Rows from block 5 of the audio encoder of a small encoder-decoder audio transcriber, named by matrix and row number. Rows with one number belong to one channel. Each number is 200 + 30 x the weight over its row's rms, rounded and kept within 0 to 999. All counts start at 0.
After each channel's rows are labels from the 100 clips, of 14976, where the channel reaches its highest value: "strongest on" is what is common among them. Only what is clearly more common there than usual is listed. The data: melodies that start on their tonic, played by one synthesised instrument. In brackets: how many of the 100.
# convs1: first pointwise conv (encoder.blocks.5.convs.1.weight, 288x192x1), inputs 0-191
# convs3: second pointwise conv (encoder.blocks.5.convs.3.weight, 288x288x1, transposed), outputs 0-143

convs1.286,196,195,228,210,212,216,250,196,168,224,285,232,243,242,212,165,236,190,195,193,226,197,208,172,162,198,253,236,192,202,170,241,224,174,195,215,259,213,185,190,187,170,190,209,218,241,204,183,191,149,167,203,165,271,201,204,154,222,167,178,211,189,193,238,188,209,268,154,208,191,207,223,220,246,202,222,267,216,185,197,200,171,170,171,185,206,174,228,173,201,227,232,165,197,193,124,235,159,210,226,185,163,215,226,200,188,186,163,201,180,173,203,196,184,181,151,178,223,220,223,206,228,238,137,226,160,229,240,179,187,235,180,216,110,181,200,275,183,211,225,223,173,226,156,220,209,190,191,156,207,153,197,170,208,171,164,131,207,235,235,202,154,240,232,223,197,179,266,216,222,184,236,178,203,186,232,214,218,155,179,180,234,227,210,179,244,169,207,252,212,199,166
convs3.286,248,236,286,200,182,192,206,173,233,166,249,171,228,218,274,248,214,215,209,242,161,186,207,289,216,186,259,197,196,212,188,216,230,215,215,225,210,228,191,212,210,204,159,221,211,227,218,198,211,181,241,178,156,258,188,228,202,198,170,213,165,148,199,186,158,190,185,219,187,222,231,215,223,171,152,158,157,206,230,210,203,189,123,196,258,213,204,261,215,258,204,172,195,184,189,218,205,230,227,179,149,178,222,185,205,200,252,195,249,163,205,254,232,178,212,214,213,217,196,211,149,165,187,179,228,189,221,255,200,205,167,260,239,201,238,244,191,186,209,200,219,157,218,213
strongest on: the note F (87); clipping (30); tonic: F (26)

convs1.118,175,179,203,285,225,148,177,189,217,147,209,225,226,207,181,206,197,201,202,230,217,249,208,207,220,198,206,221,168,155,239,247,162,224,217,180,190,180,218,235,252,209,217,161,236,197,194,206,230,287,211,172,186,235,170,211,181,193,228,176,129,197,237,211,152,178,177,174,221,224,224,175,232,164,166,177,272,178,253,169,233,196,205,238,196,225,194,175,205,172,190,142,196,210,210,200,202,187,244,223,239,247,190,245,184,212,198,221,215,215,129,229,207,191,212,184,212,202,157,175,212,171,207,251,245,224,212,187,204,234,176,242,166,207,231,184,210,174,188,206,172,211,188,202,187,166,185,195,256,200,171,251,196,254,216,157,237,228,154,212,206,212,154,199,167,148,193,268,262,179,202,224,241,216,158,239,152,218,200,223,195,143,228,217,239,185,213,196,220,158,156,210
convs3.118,161,210,200,151,151,218,199,166,174,230,184,190,141,131,160,166,166,210,142,233,170,221,212,228,191,239,193,170,139,225,199,197,153,133,180,223,213,195,171,202,228,147,190,205,189,230,165,157,193,207,293,259,184,203,191,200,231,177,200,189,146,198,205,186,200,167,173,169,217,222,179,242,216,262,211,191,218,178,211,207,214,169,228,198,184,250,168,204,221,191,220,175,182,175,180,174,149,172,188,152,184,226,215,186,220,199,203,200,170,207,213,260,141,194,189,221,258,189,170,214,193,204,201,174,197,172,180,205,260,205,179,234,186,171,209,190,231,195,214,171,190,168,168,189
strongest on: the note C (71); bass guitar-like (43); clipping (42); tonic: C (29)

convs1.43,189,159,212,197,210,202,203,189,147,201,217,239,248,225,164,185,151,191,223,201,224,122,178,231,189,224,205,153,230,185,129,187,179,183,161,171,257,194,188,200,219,257,186,214,173,199,256,190,191,149,180,241,157,172,181,185,179,233,212,184,182,171,223,219,215,237,242,229,176,160,226,194,235,240,195,252,232,212,177,168,253,172,245,237,185,242,146,207,211,260,186,190,223,201,142,164,195,163,223,234,232,180,205,213,245,161,236,159,208,198,168,209,171,228,161,224,226,231,232,255,216,159,225,216,189,183,119,177,196,246,203,200,189,229,172,215,192,165,225,147,237,166,140,224,199,196,176,193,190,191,213,225,209,237,159,219,223,181,230,202,195,213,194,166,232,205,219,195,199,187,173,217,222,236,145,186,244,151,201,181,199,167,218,137,226,237,180,230,204,191,174,189
convs3.43,209,220,167,201,197,155,192,176,239,215,198,240,122,232,185,224,135,245,168,198,225,210,226,199,222,190,203,180,225,208,160,209,148,199,236,218,241,192,177,187,209,209,150,148,177,211,235,236,209,152,198,222,233,255,229,179,171,152,154,156,205,171,231,208,217,199,191,219,204,207,108,174,216,153,181,222,237,211,191,234,183,213,203,187,196,213,120,186,162,216,195,240,169,178,200,199,231,198,211,239,153,169,183,218,218,246,214,240,162,216,219,169,183,175,235,211,197,172,235,221,177,238,226,199,236,251,224,196,223,134,154,194,179,135,220,174,150,224,227,168,196,186,177,200
strongest on: the note B (66); clipping (63)

convs1.185,193,178,154,180,187,182,216,240,226,164,186,196,196,237,243,189,207,209,184,157,163,274,235,182,171,206,211,170,219,191,169,205,154,222,227,218,207,227,207,197,136,207,188,237,156,171,206,232,188,195,266,163,207,204,272,208,139,214,172,117,177,150,155,216,193,192,193,266,262,164,164,230,201,184,217,188,200,215,173,221,198,179,208,224,191,206,202,184,159,193,204,191,190,193,176,220,189,241,207,189,192,216,187,191,156,210,178,211,179,151,159,179,149,249,205,180,172,213,227,195,244,231,133,186,202,168,203,191,234,185,205,164,249,192,277,149,279,183,210,169,195,207,155,193,222,193,204,194,213,221,235,158,181,204,219,193,175,149,208,189,231,238,239,160,184,230,193,196,205,246,189,230,170,220,174,188,207,181,247,219,183,275,245,247,220,192,159,196,234,185,229,190
convs3.185,192,203,158,181,201,215,204,210,212,190,207,134,186,185,163,150,285,181,187,155,189,175,174,194,198,199,253,227,255,189,235,252,173,198,224,219,237,204,213,175,219,201,188,173,215,226,269,191,158,250,244,152,202,271,197,195,179,156,195,198,165,248,142,181,262,185,179,217,223,167,199,188,211,160,263,207,174,154,208,250,196,164,163,161,184,195,204,183,182,210,172,200,185,245,199,175,176,206,209,135,224,170,205,203,214,227,151,262,183,184,166,175,216,189,165,197,168,215,177,180,170,185,249,147,214,178,184,232,188,214,194,244,181,171,194,217,176,175,230,194,232,132,277,167
strongest on: the note G# (76); clipping (54); tonic: G# (36)

convs1.171,231,217,159,207,170,153,181,200,242,178,229,230,247,221,182,198,161,173,188,192,195,231,200,182,148,171,190,196,177,219,160,192,179,250,182,225,188,194,232,161,234,139,203,199,232,204,211,183,163,168,159,185,239,179,223,225,202,205,230,201,207,217,159,182,217,229,187,243,215,209,149,152,258,151,210,202,216,124,206,205,184,185,175,227,150,232,209,190,194,178,193,195,235,192,208,226,217,214,203,246,185,140,200,160,230,206,216,217,219,180,243,173,235,213,184,180,134,232,127,191,146,200,203,153,175,241,232,191,227,231,168,194,189,240,226,125,250,253,224,169,218,191,199,161,201,195,195,204,206,233,229,224,263,120,168,231,169,250,237,228,239,177,190,236,178,254,181,208,183,194,198,209,230,218,159,195,173,237,187,204,234,212,236,193,206,149,155,218,215,239,214,173
convs3.171,152,149,220,241,209,197,213,187,256,159,191,195,232,178,213,210,226,200,208,204,189,212,209,197,215,211,259,198,155,145,246,223,195,186,175,210,239,231,224,193,181,197,166,144,177,195,185,167,216,203,234,175,236,170,143,218,218,199,226,257,207,161,152,222,221,171,177,185,177,207,237,243,222,278,229,201,149,186,163,213,231,236,140,232,202,200,186,206,219,213,209,163,215,224,183,245,244,191,181,201,206,163,218,161,208,139,223,193,208,198,200,172,184,192,145,225,207,193,220,156,206,162,232,195,225,182,218,213,196,239,167,229,224,226,191,202,143,207,228,226,255,194,221,208
strongest on: clipping (49); bass guitar-like (27)

convs1.280,168,157,184,205,187,182,218,171,186,157,263,179,169,185,177,223,171,199,190,158,146,199,174,186,174,187,186,220,232,173,196,213,237,206,219,251,159,154,191,254,210,190,200,194,228,162,215,235,154,174,176,217,166,217,202,238,219,153,225,203,240,192,219,242,222,206,205,187,206,208,227,202,140,239,182,205,218,194,201,164,205,208,215,206,230,195,211,174,272,170,223,146,165,248,281,199,186,205,193,219,238,219,258,228,222,163,205,175,185,183,195,193,210,181,242,192,190,217,217,203,199,213,260,220,183,158,247,200,184,221,141,198,169,185,233,269,219,218,233,176,191,192,206,234,216,215,129,165,184,225,198,196,212,217,156,196,134,266,196,183,225,136,182,240,155,185,246,193,206,202,222,177,256,216,210,217,242,158,212,177,257,197,184,157,183,267,175,213,153,179,215,232
convs3.280,164,180,199,208,198,140,194,188,213,190,146,174,229,197,200,211,177,272,195,246,192,228,180,171,197,193,221,257,189,160,216,233,203,186,191,182,203,195,199,210,228,171,226,237,178,209,227,161,204,181,254,175,227,188,201,224,191,216,256,241,200,169,230,251,202,262,187,213,195,214,147,201,235,196,228,230,176,217,140,176,252,201,217,244,152,206,192,164,145,194,190,174,186,230,214,177,224,195,148,241,189,188,174,167,214,192,219,143,218,193,184,241,169,190,229,159,173,275,190,223,193,188,246,211,209,234,274,251,229,193,219,177,191,220,214,282,185,182,213,183,226,250,118,206
strongest on: the note C (71); clipping (70)

convs1.55,199,215,219,219,153,198,185,184,182,202,274,169,210,219,194,178,137,232,223,219,180,124,268,233,204,219,161,249,196,160,183,196,168,150,219,187,177,178,241,197,231,165,203,187,206,208,212,180,200,223,198,226,193,160,177,232,185,199,166,149,159,191,145,237,189,216,154,185,204,170,223,226,174,215,171,195,202,184,213,197,216,156,235,207,136,188,156,194,141,210,194,218,238,166,199,238,161,225,237,253,158,172,236,217,252,148,160,193,166,174,140,218,212,225,195,153,233,209,181,182,245,182,178,193,179,197,209,223,127,215,176,216,190,186,187,262,218,177,238,203,146,169,184,224,194,181,229,156,206,195,227,214,209,162,193,179,216,165,216,165,206,236,177,181,255,240,147,204,185,246,208,236,197,122,187,182,242,203,204,168,154,185,179,201,221,195,212,230,173,222,217,228
convs3.55,132,216,194,147,216,196,193,175,252,222,220,246,205,234,195,176,164,146,200,240,198,191,212,139,189,213,256,137,178,226,190,204,263,207,209,218,234,227,221,231,220,194,151,224,246,237,207,201,192,190,181,172,133,189,145,210,213,180,215,223,222,205,203,201,184,266,195,205,176,247,224,223,220,163,198,176,194,241,240,212,190,206,201,204,221,242,216,213,262,156,234,237,260,253,223,223,281,200,134,217,184,243,227,215,207,148,165,202,238,218,177,239,241,158,196,185,179,183,270,182,228,177,227,192,205,193,221,237,185,159,171,170,235,235,200,236,189,220,149,193,231,165,195,206
strongest on: clipping (49)

convs1.114,203,247,218,237,171,193,190,175,128,209,204,224,237,216,219,166,151,170,158,179,178,252,210,228,149,195,194,200,218,198,243,189,192,214,237,210,253,194,210,217,202,250,220,210,174,233,205,186,124,221,141,199,173,252,198,193,216,238,169,132,205,171,241,234,167,202,241,221,217,153,185,198,266,185,194,196,226,202,198,197,261,235,218,166,176,160,178,238,186,184,236,187,190,214,203,202,230,132,224,205,163,193,191,164,239,258,212,235,245,226,193,223,238,170,186,153,182,200,206,163,174,225,208,203,177,198,205,240,201,237,154,159,254,226,203,192,173,147,222,133,151,231,250,206,181,194,204,208,230,156,221,164,194,240,194,230,206,223,224,212,238,205,199,237,153,145,208,161,214,242,208,200,214,159,218,194,202,191,161,179,223,188,151,234,229,237,160,200,211,181,199,230
convs3.114,213,223,154,234,174,182,189,178,187,204,202,208,192,185,156,219,237,189,210,207,228,208,218,179,234,174,272,253,197,174,223,231,173,224,209,211,244,153,147,178,178,215,198,200,200,199,165,126,167,162,222,233,211,214,213,227,197,163,173,177,220,246,156,187,136,142,200,229,190,180,158,213,149,214,184,193,213,170,232,223,209,211,224,176,214,240,185,213,200,198,153,214,240,207,153,165,216,171,204,278,229,221,180,199,149,234,204,227,196,218,236,231,200,207,252,226,146,170,218,225,234,200,238,220,188,149,159,188,186,219,225,200,209,278,219,171,135,203,196,129,196,158,211,195
strongest on: the note G# (72); clipping (42); tonic: G# (29)

convs1.38,217,190,259,188,187,227,160,231,214,212,225,232,204,216,195,213,243,198,188,240,237,208,210,182,216,205,220,210,226,261,215,197,230,171,190,184,205,219,173,217,213,169,171,225,218,187,156,223,184,170,239,188,195,147,209,187,200,182,201,207,136,223,158,183,226,183,159,155,224,268,183,165,144,194,185,222,213,165,199,157,221,193,256,193,160,249,220,180,181,274,150,158,192,184,230,214,205,199,190,237,205,252,236,227,161,238,216,169,179,244,177,173,199,191,252,154,201,177,167,232,179,234,135,163,229,176,225,155,217,222,160,185,211,202,177,224,189,228,172,166,225,171,205,145,203,193,120,219,245,202,246,274,191,224,206,204,172,125,217,228,162,211,182,226,218,228,243,174,191,171,158,203,204,206,195,190,188,217,133,202,176,159,212,202,245,188,170,188,206,228,221,246
convs3.38,171,200,171,203,177,209,220,162,201,146,200,217,154,205,194,167,196,186,151,243,203,219,257,164,186,150,161,182,219,200,180,174,205,211,212,207,170,191,169,181,228,136,228,189,172,215,206,201,187,176,200,190,197,215,217,222,189,212,133,193,208,142,191,208,190,190,224,102,212,223,208,152,210,200,218,200,203,234,201,230,222,197,160,212,196,270,182,223,186,229,180,198,225,274,177,227,157,198,199,214,194,236,217,202,148,217,190,226,178,122,181,182,270,182,228,124,141,160,242,194,227,157,181,176,206,193,196,183,237,196,170,187,179,173,206,205,216,223,216,179,188,208,222,169
strongest on: the note C (84); clipping (65)

convs1.128,249,225,207,151,238,186,202,179,210,228,181,176,160,240,207,181,178,228,229,203,201,210,237,156,206,159,139,162,214,173,183,163,242,176,177,270,160,190,234,197,161,205,231,208,221,183,175,245,161,207,216,211,222,182,236,205,229,201,195,209,221,234,181,196,191,169,126,187,231,175,224,210,151,217,240,198,199,198,210,193,210,161,258,159,250,210,222,193,193,189,193,180,193,196,193,185,183,165,188,181,202,210,165,219,217,227,177,177,195,173,174,257,168,240,252,204,173,294,179,195,254,175,180,158,205,179,237,161,198,162,269,219,207,169,194,208,217,182,196,223,246,186,245,230,229,166,159,196,236,209,243,229,190,258,267,197,244,203,220,188,239,182,193,149,176,150,204,193,244,168,230,223,207,230,206,259,198,225,243,192,156,205,216,257,188,187,209,204,230,148,207,163
convs3.128,195,206,229,160,202,219,177,202,207,241,228,176,251,168,193,195,155,173,240,203,183,220,235,223,160,214,190,170,150,216,246,187,248,196,178,234,144,217,225,205,214,221,148,215,169,197,206,217,183,245,217,120,238,127,193,127,155,168,197,218,237,190,200,183,189,170,273,209,206,174,229,219,208,191,194,227,213,213,209,169,161,206,228,200,200,208,228,141,192,204,229,197,203,240,213,164,185,118,228,196,176,227,215,208,152,213,256,195,226,194,228,208,174,205,164,153,218,229,190,210,208,206,163,237,169,199,198,195,172,175,166,233,193,165,200,268,243,196,192,175,207,195,282,146
strongest on: the note F (79); clipping (37); tonic: F (26)

convs1.11,198,171,182,129,211,216,163,180,217,180,236,185,205,212,217,173,219,196,198,200,225,222,179,164,205,158,203,239,176,206,160,171,137,226,213,214,197,235,177,168,236,207,237,180,159,176,233,196,206,226,193,237,191,253,220,194,227,219,180,178,198,188,175,195,249,130,213,232,190,290,223,226,222,162,160,225,181,175,194,205,161,174,214,238,249,189,182,190,235,160,209,165,262,207,265,221,215,194,184,223,189,198,163,215,222,313,181,197,179,210,183,160,189,130,233,210,190,214,264,243,123,143,206,213,206,168,165,220,177,146,195,168,216,270,186,221,204,202,243,162,225,195,160,210,131,177,238,183,244,202,216,186,186,217,215,181,179,195,175,215,201,199,210,204,235,210,158,210,192,182,210,157,203,196,178,228,202,195,198,223,213,227,207,223,215,198,194,180,196,215,171,135
convs3.11,220,200,190,212,243,184,208,227,182,191,220,238,227,196,196,191,178,191,251,180,209,191,199,220,172,195,168,172,175,148,185,223,222,189,238,210,224,159,225,195,239,208,191,154,225,174,228,206,118,216,228,237,220,191,171,171,226,162,234,204,184,186,178,197,237,243,214,230,197,195,126,216,188,117,163,176,223,188,205,215,229,149,227,211,143,204,187,198,221,155,153,184,250,184,228,197,229,205,270,145,182,170,218,261,200,217,193,204,129,215,176,242,136,192,229,181,173,214,177,272,207,205,228,215,138,223,185,190,217,143,137,201,198,234,149,234,208,198,176,256,250,239,236,223
strongest on: clipping (53)

convs1.77,248,257,169,151,160,228,173,218,223,213,202,168,185,187,247,166,169,190,180,196,210,146,236,218,175,187,195,222,181,198,208,174,192,265,238,224,185,223,141,150,190,227,192,238,224,177,214,201,174,210,174,196,233,178,168,206,215,149,166,298,155,198,239,114,174,186,233,200,234,159,169,194,241,206,169,186,171,202,161,190,169,174,192,235,203,198,166,177,201,185,234,219,193,248,206,182,255,135,140,221,262,152,180,197,142,206,203,192,165,210,149,214,165,209,197,186,207,203,212,197,182,313,200,161,190,222,165,197,184,184,192,195,214,196,192,179,204,243,171,191,199,219,185,197,199,209,195,227,181,214,187,246,243,159,190,181,166,195,248,196,196,213,213,204,187,204,174,186,191,170,233,186,175,207,191,201,263,137,198,204,255,157,223,199,195,243,197,192,185,217,228,222
convs3.77,207,268,245,228,196,179,244,241,228,183,208,157,186,173,149,189,201,194,154,189,170,206,161,197,190,200,200,214,201,187,224,168,202,200,192,191,223,151,201,175,200,205,196,211,183,194,199,177,220,189,186,250,177,233,205,158,158,202,239,172,223,198,215,144,164,182,201,161,202,191,247,184,216,201,180,172,254,191,187,236,184,191,194,157,201,203,235,199,200,133,158,261,207,175,209,223,178,168,193,225,185,176,206,182,148,187,164,165,195,191,185,237,171,195,280,243,191,224,164,188,179,203,199,156,254,144,180,150,176,208,167,248,148,201,135,155,234,199,226,171,164,213,197,185
strongest on: the note B (77); pace: fast (70); clipping (51); tonic: B (28)

convs1.264,169,181,146,193,200,184,189,185,163,178,209,200,218,170,182,218,211,208,240,149,213,164,212,196,225,186,145,212,198,222,190,224,181,256,206,201,203,193,197,158,243,193,214,225,258,212,167,170,190,244,194,238,175,224,160,276,273,207,181,212,245,222,205,234,183,197,222,235,204,181,192,211,174,232,158,185,136,176,169,153,213,205,211,230,246,244,224,228,213,239,178,188,206,178,200,238,291,210,147,184,199,204,215,169,246,215,224,222,216,212,156,226,176,202,186,206,264,269,229,208,200,213,207,189,139,141,208,169,182,176,222,173,180,146,238,171,213,136,211,185,171,206,219,181,233,268,175,183,166,210,235,235,238,228,207,214,231,212,246,206,195,245,205,153,245,204,170,185,197,158,207,242,165,235,247,188,164,217,219,205,210,164,184,160,186,197,195,223,234,232,180,196
convs3.264,212,173,196,162,223,146,223,164,233,222,139,198,184,214,210,246,149,211,203,233,174,204,184,271,222,213,225,163,192,216,227,226,135,202,129,239,197,164,235,176,170,192,216,211,150,227,225,134,222,216,190,212,222,180,199,209,187,156,206,220,195,154,149,154,211,262,134,168,237,219,199,181,265,169,229,176,189,182,256,202,210,205,198,185,193,140,184,182,253,185,270,191,187,157,129,210,187,202,188,179,210,242,225,235,189,248,199,167,152,199,221,235,180,178,213,237,243,199,228,231,192,224,219,158,209,185,185,198,173,206,181,210,248,205,182,160,221,177,225,170,168,213,188,195
strongest on: the note C (81); clipping (57)

convs1.78,225,168,181,222,211,169,235,181,187,212,249,176,198,248,190,241,198,151,222,225,163,208,175,240,241,187,186,239,204,188,198,215,191,180,145,194,216,150,224,240,226,171,230,221,183,233,184,153,212,199,169,219,148,255,232,147,200,217,195,238,241,243,228,195,214,241,226,208,194,254,191,143,226,187,232,182,243,237,176,247,209,206,171,193,175,240,184,165,180,179,155,218,167,195,235,224,203,249,193,168,209,224,202,252,169,189,190,189,194,173,204,155,194,172,245,137,165,210,215,171,124,212,228,190,215,189,183,202,232,225,177,217,207,211,224,224,209,157,227,241,185,222,280,248,212,297,220,256,181,184,219,187,254,211,238,216,199,230,229,205,188,202,176,198,173,167,242,205,224,172,198,195,222,188,220,221,177,247,251,156,186,206,203,173,226,189,223,186,181,148,163,238
convs3.78,156,216,212,223,158,195,195,219,208,242,220,183,200,202,203,237,197,200,191,212,197,220,232,214,277,176,179,221,180,165,197,234,193,218,192,179,209,167,179,121,210,145,181,260,215,241,209,220,185,228,204,209,194,156,205,194,225,230,155,218,169,224,220,241,188,197,193,231,230,219,235,199,268,249,175,178,240,191,179,231,201,215,215,212,228,201,205,165,168,156,165,177,232,192,220,180,196,244,230,196,138,252,221,188,158,169,242,242,180,199,222,197,191,228,228,188,211,234,207,252,221,234,140,202,199,189,169,196,229,200,208,158,211,166,168,198,173,204,199,207,221,236,180,172
strongest on: the note F (91); tonic: F (37); clipping (34)

convs1.143,219,245,195,176,152,178,207,211,251,182,181,239,178,195,144,184,189,247,183,200,187,171,190,224,254,158,167,156,190,190,215,133,191,206,177,226,233,238,174,104,191,140,205,190,205,192,216,223,199,182,190,204,218,214,214,174,145,205,206,210,190,190,202,198,236,156,158,272,196,143,227,260,204,167,130,272,227,196,233,219,227,186,216,204,195,244,213,235,205,220,178,184,167,217,186,224,187,208,214,238,261,153,221,171,246,218,230,230,170,191,134,237,139,177,145,247,247,250,202,204,202,168,188,227,187,202,228,176,199,152,215,160,174,166,205,225,177,228,244,172,176,158,169,199,182,157,214,176,221,168,198,224,232,185,189,172,213,224,172,224,238,193,252,233,166,195,189,180,201,187,203,155,185,228,239,200,175,188,253,216,215,200,186,214,204,225,226,203,196,203,193,211
convs3.143,254,231,197,207,218,204,152,175,192,172,199,206,204,210,221,214,212,166,239,172,237,203,172,144,164,177,225,248,255,215,272,214,206,170,180,239,203,239,220,178,200,197,244,213,161,247,183,144,208,198,205,208,170,227,176,146,176,195,173,218,197,184,181,153,199,217,151,206,179,221,187,188,202,143,177,192,177,223,172,197,203,228,182,195,254,194,193,238,150,194,220,225,237,196,189,188,191,155,160,184,222,191,202,173,233,207,159,148,212,189,191,182,137,177,181,236,162,156,118,217,124,209,237,196,191,189,197,187,230,233,218,166,152,172,167,225,250,208,245,171,256,251,214,162
strongest on: the note B (70); clipping (64); tonic: B (25)

convs1.93,230,254,150,139,158,181,163,182,184,155,219,190,155,198,206,183,257,218,217,191,220,146,160,175,202,197,181,191,240,178,187,241,181,178,211,195,157,196,210,199,191,259,205,185,200,212,185,174,180,162,191,202,208,230,151,221,219,244,197,175,169,211,160,190,236,185,189,156,207,203,192,128,183,174,234,287,210,191,199,158,233,200,181,206,250,250,225,208,152,172,234,197,217,230,171,208,214,239,156,222,203,202,221,223,234,185,272,201,188,215,158,199,252,200,237,224,179,163,185,242,196,232,179,205,130,178,184,203,157,178,202,160,191,175,200,211,181,221,217,196,198,135,194,225,227,204,161,187,209,191,205,144,224,212,111,207,189,177,170,245,245,170,223,198,159,245,219,191,147,213,207,229,197,155,224,191,201,169,171,251,215,216,192,220,256,206,169,145,186,208,165,196
convs3.93,224,163,224,164,241,221,218,191,220,165,209,197,205,212,146,229,169,188,229,152,248,188,209,202,193,187,219,252,223,159,265,242,227,203,167,186,193,195,203,214,185,235,212,184,210,227,171,208,189,204,246,208,155,163,204,204,177,217,210,195,191,143,222,200,236,246,259,206,204,212,209,251,178,204,179,229,211,247,190,221,210,202,153,214,189,170,193,156,194,223,226,197,186,187,172,216,251,166,198,235,205,193,203,204,160,175,223,188,191,183,211,226,201,276,197,163,206,162,227,174,162,202,205,131,217,179,241,271,177,213,196,272,228,178,188,233,165,157,183,213,238,244,224,183
strongest on: clipping (55)

convs1.66,198,170,209,166,182,190,193,214,206,182,152,199,238,185,242,159,196,210,204,257,187,147,189,231,178,210,257,159,175,222,192,157,195,201,210,201,198,230,225,230,201,258,159,158,233,197,233,169,194,239,200,196,239,170,216,181,195,155,213,232,217,192,212,190,202,187,233,183,166,171,177,238,198,215,246,177,228,198,169,225,143,237,166,208,279,193,238,192,180,224,162,201,170,225,268,226,146,223,173,211,193,170,233,197,195,216,196,251,198,218,192,239,204,241,203,167,183,227,209,184,123,217,226,205,202,151,250,191,249,216,236,205,215,165,205,214,231,220,194,231,220,188,256,238,194,233,267,197,254,199,250,227,236,191,188,164,199,222,144,145,210,218,177,211,202,213,213,233,221,209,130,154,184,230,225,202,163,187,229,169,199,179,183,248,249,207,188,282,210,243,224,197
convs3.66,186,166,189,210,177,191,180,154,215,145,174,166,198,229,184,183,188,184,150,152,174,256,178,208,191,183,271,171,185,195,216,171,193,150,180,192,197,285,184,189,222,198,224,180,202,138,188,218,217,185,198,156,251,166,209,176,200,144,211,160,219,207,201,217,243,192,179,176,209,200,168,188,177,285,179,169,163,196,208,158,207,190,179,186,149,221,182,245,167,213,188,178,187,156,231,192,218,206,173,180,200,218,155,231,221,236,224,237,153,218,182,197,173,193,174,162,190,186,223,180,236,223,185,202,158,197,261,242,184,234,189,250,175,129,186,260,209,188,197,210,201,201,224,207
strongest on: the note B (81); clipping (41); tonic: B (25)

convs1.61,251,187,153,217,233,189,274,155,222,191,218,174,144,221,174,201,277,176,233,227,181,193,179,184,175,178,178,189,195,212,168,184,188,215,208,261,168,228,229,212,182,178,217,184,230,242,220,243,241,210,198,212,226,209,209,212,232,216,136,200,173,163,167,216,168,151,185,207,222,181,202,155,191,240,191,127,198,210,239,161,202,201,225,195,214,162,252,213,178,201,175,181,205,200,215,180,168,178,192,171,240,210,177,190,199,233,187,178,183,217,178,202,157,195,186,212,187,194,213,256,237,175,178,213,161,171,152,246,164,130,211,227,198,257,182,222,177,228,211,255,234,225,194,201,187,164,208,188,229,205,223,147,181,227,202,236,194,120,212,171,169,218,265,158,205,237,171,192,236,254,193,155,167,214,205,195,167,193,263,202,232,224,195,207,186,231,185,227,141,129,235,199
convs3.61,197,262,197,249,213,161,173,176,256,229,224,196,195,226,252,187,170,238,177,184,223,230,179,177,206,206,217,193,249,196,231,127,232,223,192,211,217,213,232,205,141,202,204,223,178,271,256,173,211,188,204,221,196,206,208,193,243,172,219,169,173,227,194,238,216,172,203,198,161,222,201,90,168,183,208,222,236,169,176,152,242,191,252,243,216,209,205,191,229,208,217,165,175,166,232,215,244,142,222,216,212,254,190,210,214,286,241,212,235,229,208,193,231,156,198,234,209,226,238,191,175,177,239,192,203,141,190,208,183,145,188,162,199,171,181,188,221,232,167,149,198,202,178,213
strongest on: the note F (85); clipping (27)

convs1.63,182,217,155,230,187,142,196,251,206,216,167,156,222,173,213,219,215,214,244,250,230,139,162,214,189,191,214,189,170,201,247,180,220,197,206,193,149,152,210,216,187,191,187,210,243,219,178,150,202,201,212,203,186,262,247,193,163,153,221,177,270,267,193,233,167,224,252,208,265,219,226,182,192,190,223,187,231,209,192,231,156,162,224,203,216,162,211,202,253,216,220,189,210,186,218,252,193,178,208,214,184,210,228,197,279,195,214,113,233,122,213,174,196,138,205,245,207,168,197,216,154,168,217,187,242,240,210,163,200,183,212,227,258,224,209,177,222,172,231,187,219,204,130,201,184,224,180,239,213,192,144,218,211,177,156,224,183,208,214,218,218,205,199,232,259,175,231,203,195,205,221,204,213,216,217,211,199,146,220,172,213,216,226,171,192,270,207,208,183,179,213,172
convs3.63,190,185,195,192,206,196,209,173,196,215,242,158,219,229,186,219,180,173,181,181,150,210,220,158,241,173,178,171,169,225,131,242,157,195,193,154,160,206,217,220,163,184,227,179,188,252,207,220,215,155,170,222,254,226,198,218,218,159,210,235,185,238,166,204,213,209,236,239,201,219,249,161,237,205,165,140,180,182,219,171,212,194,225,145,251,244,202,191,164,242,239,211,219,219,190,244,200,248,176,146,257,182,277,206,214,171,166,226,189,189,220,175,250,160,195,208,174,186,205,155,189,188,259,180,220,146,206,207,243,185,196,203,220,177,206,166,197,127,194,182,230,225,203,233
strongest on: clipping (67)

convs1.150,219,226,206,207,214,202,228,221,170,155,256,161,204,179,219,145,216,189,201,198,207,271,212,189,209,181,224,246,177,219,230,152,178,221,185,202,191,210,187,188,203,154,183,171,160,213,143,231,197,176,211,268,230,143,191,180,98,236,245,152,209,227,188,232,232,213,196,235,190,203,212,221,188,215,181,188,161,204,155,187,197,246,181,227,198,136,238,238,183,201,197,194,178,170,178,214,176,173,211,155,167,204,245,217,246,256,152,146,168,217,218,218,213,236,207,207,133,178,205,199,200,211,212,181,245,187,153,173,227,176,243,269,162,191,138,203,228,244,251,198,214,234,174,185,176,169,166,217,188,249,224,163,233,222,213,170,244,140,193,190,157,178,179,203,191,241,225,175,185,209,196,200,185,183,149,186,232,211,205,195,202,167,231,231,206,215,201,181,154,239,186,212
convs3.150,198,175,207,201,217,244,234,218,177,205,201,214,201,259,178,218,211,216,167,186,190,134,222,245,180,249,178,177,209,208,211,186,173,214,227,216,187,174,218,228,197,195,173,200,191,160,215,188,156,219,164,174,161,230,214,150,254,253,212,267,255,188,146,213,219,204,191,185,185,166,213,198,215,192,168,168,201,188,151,229,196,166,253,192,226,221,202,221,232,225,165,183,205,146,186,246,181,180,176,179,231,199,185,256,192,263,213,190,232,169,200,257,225,191,198,194,156,232,193,232,248,181,207,220,193,242,213,226,215,213,197,156,246,203,196,246,224,163,205,175,236,205,108,187
strongest on: the note C (82); clipping (47)